config.yaml
model: "contrastive image-text model"
image_size: 64
loss: "softmax"
encoder_kernel_size: 3
text_encoder_mlp_ratio: 4
text_encoder_layer_scale_init: 0.1
text_encoder_parallel_block: false
beta1: 0.9
alpha: 2
epochs: 23.9
Rows from block 3 of the image encoder of a small contrastive image-text model, named by matrix and row number. Rows with one number belong to one channel. Each number is 500 + 25 x the weight over its row's rms, rounded and kept within 0 to 999. All counts start at 0. Numbers have three digits each.
After each channel's rows are labels from the 100 images, of 14848, where the channel reaches its highest value: "lies over" is the class under the peak; "patch colour" is the nearest of a few named colours to the mean colour under the peak. Only what is clearly more common there than usual is listed. The data: made-up ball-and-stick molecule models. In brackets: how many of the 100, against the usual share in percent.
# convs0: expand 3x3 conv (encoder.blocks.3.convs.0.weight, 192x48x3x3, each kernel summed), inputs 0-47
# convs1: project pointwise conv (encoder.blocks.3.convs.1.weight, 48x192x1x1, transposed), outputs 0-47

convs0.45:523525451535490520489456503499479509513543511475498482484469510486456460508490550482493525523501545468499488530478480541457493500493482517479512
convs1.45:512516508473502530436473509533500522513503533465510504500529523447477517487498537461462519543517528469515516519518503516524482512489480464475504
lies over: blue ball (98 vs 2.2)
patch colour: blue (83 vs 1.3)

convs0.53:479484548505490484499551504487472479516490500506522501489504496524532483485458512488535443481493539557513490489524494507492508534479503480483566
convs1.53:518517508475458524506512464527472516514512518486509476482456517496492470489500483547505505525548442466473463491494537481512501507478536478486464
lies over: stick (25 vs 1.6)
patch colour: grey (31 vs 6.7)

convs0.153:528522503485502509495506471454493496532500454484526517486473499462514491488441524527464506534487542519498440469478480521503473499505532502515525
convs1.153:523466496501537459481466500500522518522504508484499491475472494531486472503532496541514521496555504502478532507486493466545473448509485506472448
lies over: purple ball (57 vs 1.2)
patch colour: brown (70 vs 9)

convs0.92:506481503475486434490536488504509512518536481519471496527513510507487484467514521512544473527516525473461544497501531483521484441486497520488461
convs1.92:477521523505477531468473500478503483486531529533530520454506454514491490482472507522494523470498509510522503526507442537528523490529451471518514
lies over: yellow ball (45 vs 1.7); orange ball (27 vs 1)
patch colour: orange (28 vs 0.5); yellow (25 vs 0.4)

convs0.114:515470541520483474516481505522520511511456470528445505524472522546533553497514474527455509498499473530542517488500500476490495501513514518512522
convs1.114:491481514506465541535478485475459499509513491499531473503455529477515444531481495472485466494502498518502512463510518465543506515549487502473533
lies over: grey ball (100 vs 4.4)
patch colour: grey (79 vs 6.7)

convs0.29:542504469477489469506483476499496509500505470498516492518445539502493472466480516531478518508502499475508498500509545476515479432460511530458469
convs1.29:475496486518512495489539529517538490522492502488498500502514456510507516566535522469519477468509475479443524496505515524486539550517520513524527
lies over: purple ball (42 vs 1.2)
patch colour: purple (40 vs 0.5)

convs0.115:509470522505512460521503485514527519484516432493454528531497506491528494481537492502488526530503488479498547500494522501478495469477502558465463
convs1.115:502528472527525518494526538479493506495484537481527466508533464481454477522497505533528475471516494511464460515517500487513514511558473460522491
lies over: white ball (79 vs 1.6)
patch colour: grey (76 vs 6.7)

convs0.24:493484557540507518531518484574494516529503499490470525522535485505516557517509460480509528474512508479468524495484500522507513520515490497515532
convs1.24:516528482528520477517461487477465486503479489484556470494474519518478477448497497549507525497494478521539511449486525517536487495486525505526474
lies over: white ball (98 vs 1.6)
patch colour: pink (64 vs 13.2)

convs0.84:506492525520541520487506524533513511535508489493467538490504469479494531521474507460514561453501537485460520480483476519497484512522464530522522
convs1.84:517511476462484473516448460536516518484522522465529483493490530531477475495525485518509481541516516518532455519500513489485517490521538470453489
lies over: white ball (48 vs 1.6)
patch colour: grey (78 vs 6.7)

convs0.152:519511473541472525479454506493463507526544517465499483506487518480459471507490542468484531539512536474504505508504513550466493511489469507476499
convs1.152:501510513481515490476482527532466521541537507457523491536502503436485484562508531465471509541484522492501523504512474494509504532488466489503497
lies over: blue ball (74 vs 2.2)
patch colour: blue (56 vs 1.3)

convs0.30:493466491464493490506515499501500505527496532476528471471506490497511498557476456474514467480494460520506469484478477477460529531505547493511555
convs1.30:539504524498530483485492540514493510487495507526537503540470466490512495459503520496517522505532528464471515479523510504537490457457472490482440
lies over: white ball (51 vs 1.6)
patch colour: grey (40 vs 6.7)

convs0.171:534483489438463484473505487474459479518488504549519484493469500494487512490472516490453474516484522573533489481501507487510489516479529496509481
convs1.171:520524513514523518560490476500532529492522512469495472467503516500494442508524473500512509482518451449524480494480548507478464485491534506504514
lies over: purple ball (31 vs 1.2); yellow ball (29 vs 1.7)
patch colour: brown (45 vs 9); grey (26 vs 6.7)

convs0.16:502505477467445525492498491467458497513501531518529483508473534509491510490453516496474450522486499551559493494526512505498505525485538472486512
convs1.16:534474542532476485541495486530524525488534487468449519485524482494486520514514531499479508460496483466496493439519472483506498474480479526527483
lies over: purple ball (82 vs 1.2)
patch colour: brown (50 vs 9); purple (37 vs 0.5)

convs0.38:522533477464498524477483455451479507508502498498530463518475520480476518486440526500445502459463511505510498501504514511498498464512513465508464
convs1.38:526499481487485513520470477515523450480532497502521524535535479495510466512468478521518471544518501470526501476474520460526523474550516470530492
lies over: purple ball (89 vs 1.2)
patch colour: purple (61 vs 0.5)

convs0.135:474551479532516551503456479487482477484517504464486533493528529457499514531491507505474525531494526516494481490497493507523512545539483460507533
convs1.135:483480475460503483488490552477531515535535503516518481517451492471477471490521463495532501532523496500518505519489489525491486489467552537494453
lies over: orange ball (43 vs 1)
patch colour: brown (65 vs 9); grey (33 vs 6.7)

convs0.142:503496505475521492459541522477484464511486532524552484457518498497494465486481495510522461463510531525494468473476496491552531496519486488506543
convs1.142:493532534519464521506478497472459521524546529503506508521458496504499524471492545479501494505496544491468538462540518466497486513493477474482464
lies over: yellow ball (89 vs 1.7)
patch colour: brown (31 vs 9); yellow (29 vs 0.4)

convs0.74:529478526540463519493485487511471529520493475493500519517477532520535522500483495499439486490500506539555487446518536512500486521475523513479531
convs1.74:519486491513468492538550510472518482482478503466513511464539486465514506511502467492501517525515476442483523483509545503466540497488468480532469
lies over: grey ball (100 vs 4.4)
patch colour: grey (67 vs 6.7); brown (33 vs 9)

convs0.154:480518531525538541487518516487499471504516500475528513468518483489524505527485469508506464466491520552498471442489449524516513534522507493503533
convs1.154:485531457479462503481512510498510468532460541533472505492508455472475518510477547505530482513514515492493515527491508475514544506531446493527511
lies over: purple ball (92 vs 1.2)
patch colour: purple (90 vs 0.5)

convs0.158:463524552500496526514526506527473472508523529504504504498548472495504535507489472476547461491486492544494493491502480515502528555514501462511540
convs1.158:471519471539508506506478533453550480459490473529499492522513475485504480477483506465492525552531518506489559520511481534516492502492483521473504
lies over: stick (27 vs 1.6)
patch colour: grey (67 vs 6.7); brown (27 vs 9)

convs0.44:504488525544487518520522533599507498523495522495510471502527487500501528497493486478501512507515516492503464493480498503491528544506488520488566
convs1.44:552495512501455524486518480449511506460479506537502525480472485480505461494483497520530475513511510514496508482533514459560476477469489482527479
lies over: white ball (44 vs 1.6)
patch colour: grey (57 vs 6.7)

convs0.42:496538497535463506437514519449507483510491517504501493486490498506496515508460508494525481477487506497532488470457475518542498518534532482553538
convs1.42:538462530459508492534458495526478527512491488500495454477500475475504503433531464482488513527537492505499519529470502509488494478507537505479469
lies over: orange ball (70 vs 1)
patch colour: brown (65 vs 9)

convs0.89:535489527501536508523531509500495506541462511502513488492491501519546478516494456499488456440529491491507491447546528480516513513463469504493489
convs1.89:485547466472502520504483499506482467460551526491477471476536488502474504538507529473534514531455517524509504540489482521491522488503473471532483
lies over: green ball (78 vs 1.4)
patch colour: green (78 vs 1)

convs0.155:483479507534492485490493520465485521499494458465507512546499507557547494485512476517461497515517505536558525469513493502462469500475524518475514
convs1.155:518463538499458512518504447503485461547496515501490538502473528475474537483461471504482491470464503481494468490523507489544487480518491510534483
lies over: grey ball (94 vs 4.4)
patch colour: grey (62 vs 6.7); brown (37 vs 9)

convs0.137:523496498511474480530520470510496519495465453478492498494473545535541487473509470544496507496547456476533499518517528465489493502468517525462500
convs1.137:515481534493483516537480470487527455512485517517502454493520486477487465470467503479513477527500537478508470469486510447545462515517533478498506
lies over: green ball (73 vs 1.4)
patch colour: green (72 vs 1)

convs0.55:530453485489465472501469501508505552490475462481494489503451541525520477484506482525461507502499471474528486509491529493486478470473543526470477
convs1.55:496530526500516499503545522437527473502488535507505526528523491468456500537485505490492505516506521499471545469531529491487525519534467519541491
lies over: grey ball (50 vs 4.4)
patch colour: brown (55 vs 9)

convs0.179:474517473520520495536504534461548488486525483521467537517517492481506520509521514515530518538476515506481552549492478523487502523518484493551526
convs1.179:514498540491507545474448457513467499495536531510489547508471532528486484482525506498510478514523475500519474478501512526456503504514543505451492
lies over: stick (49 vs 1.6)
patch colour: grey (37 vs 6.7); brown (28 vs 9)

convs0.93:522514472543485517468459500508467518523549507460499494504505512471466473507499554471475528535493540483497515521489502549475499500482476515466501
convs1.93:499518523493514512505507503501507505546482544463517464536478495482491523557519503442487465534536518459520511504507477502532512528495470489465517
lies over: blue ball (69 vs 2.2)
patch colour: blue (57 vs 1.3); grey (27 vs 6.7)

convs0.101:483456516546499476464492526518517548500504446465474493510522492515517506477540498497506550526488501472504511512460504509479470505476503549490532
convs1.101:502528491475509484541516494513462499517476480497540514490457529462494490518468522515479470487536470530483532479521488469500511477543476461541468
lies over: white ball (58 vs 1.6)
patch colour: grey (68 vs 6.7)

convs0.190:517518502492510534496510523524491493538520491481482511484499497439468553532462528464469533501445538516533482492469470523499507507521503517513513
convs1.190:514508514464532541520472461484542503472478525471486464490544475542529507510497463510523492521533501472500505484487512468507473462477509468507465
lies over: purple ball (92 vs 1.2)
patch colour: purple (66 vs 0.5)

convs0.122:489485541536487504486536499515464469529498494510503542501505498497540512510485463492478474535502520548496498464500473523505519549499547511517555
convs1.122:545517524490514480524505509510518498541472521476497499502497509509499465463527516529504532522528509441484493481527518468507488440446496536494477
lies over: grey ball (51 vs 4.4)
patch colour: brown (58 vs 9)

convs0.149:491474487501486493438521558484486470531492507501507469483500498497511521492497496509484477509496525554514460491461463481501506528540492487482565
convs1.149:507525555528519524526482466518462464477522507507503524434494513523511450503499517515521523478508537519534507464531526488526505472494487504489517
lies over: yellow ball (99 vs 1.7)
patch colour: yellow (49 vs 0.4); orange (46 vs 0.5)

convs0.75:459540495482524485504502532501512489454530549525488500504513473477453479493510515473523476534469501496499506545515476523538530524479467474518470
convs1.75:508500495513503457500479474491512496542464478476465501543476498515522503506465491521469527469538486490482487507458545472471523499521554520536516
lies over: stick (27 vs 1.6)
patch colour: grey (27 vs 6.7)

convs0.147:475533505507538507483497490508519481473524500513477521512539492456455555514502531501496523506438499521481530532489491493542511510540472473512480
convs1.147:494464484510515468531472508511525528496477504500502516464491469503527482514516451444521473521495483482509479461525542481507508470472524491540453
lies over: stick (42 vs 1.6); red ball (29 vs 2)
patch colour: grey (46 vs 6.7); brown (40 vs 9)

convs0.0:499539551481532529495522451483490486534509470464528513510492485487515518490441499492511481488482541520468484460521460507516492484491532471517487
convs1.0:502495461463489465507503512508501505548482542539493468465518477519480475525521483497529507507552443464525468523502522468536513503511491499509493
lies over: stick (49 vs 1.6)
patch colour: grey (41 vs 6.7); brown (34 vs 9)

convs0.5:468503526507526513537500499540529504491518495501449526552542487487479543510513469475503492543482498497482527532473484542492527525514512509535527
convs1.5:535503506507502460487502482498490529506495474520546491488475492513477468463492478520511517432503528493505516456489483461484494485451485535460462
lies over: white ball (59 vs 1.6); stick (25 vs 1.6)
patch colour: grey (79 vs 6.7)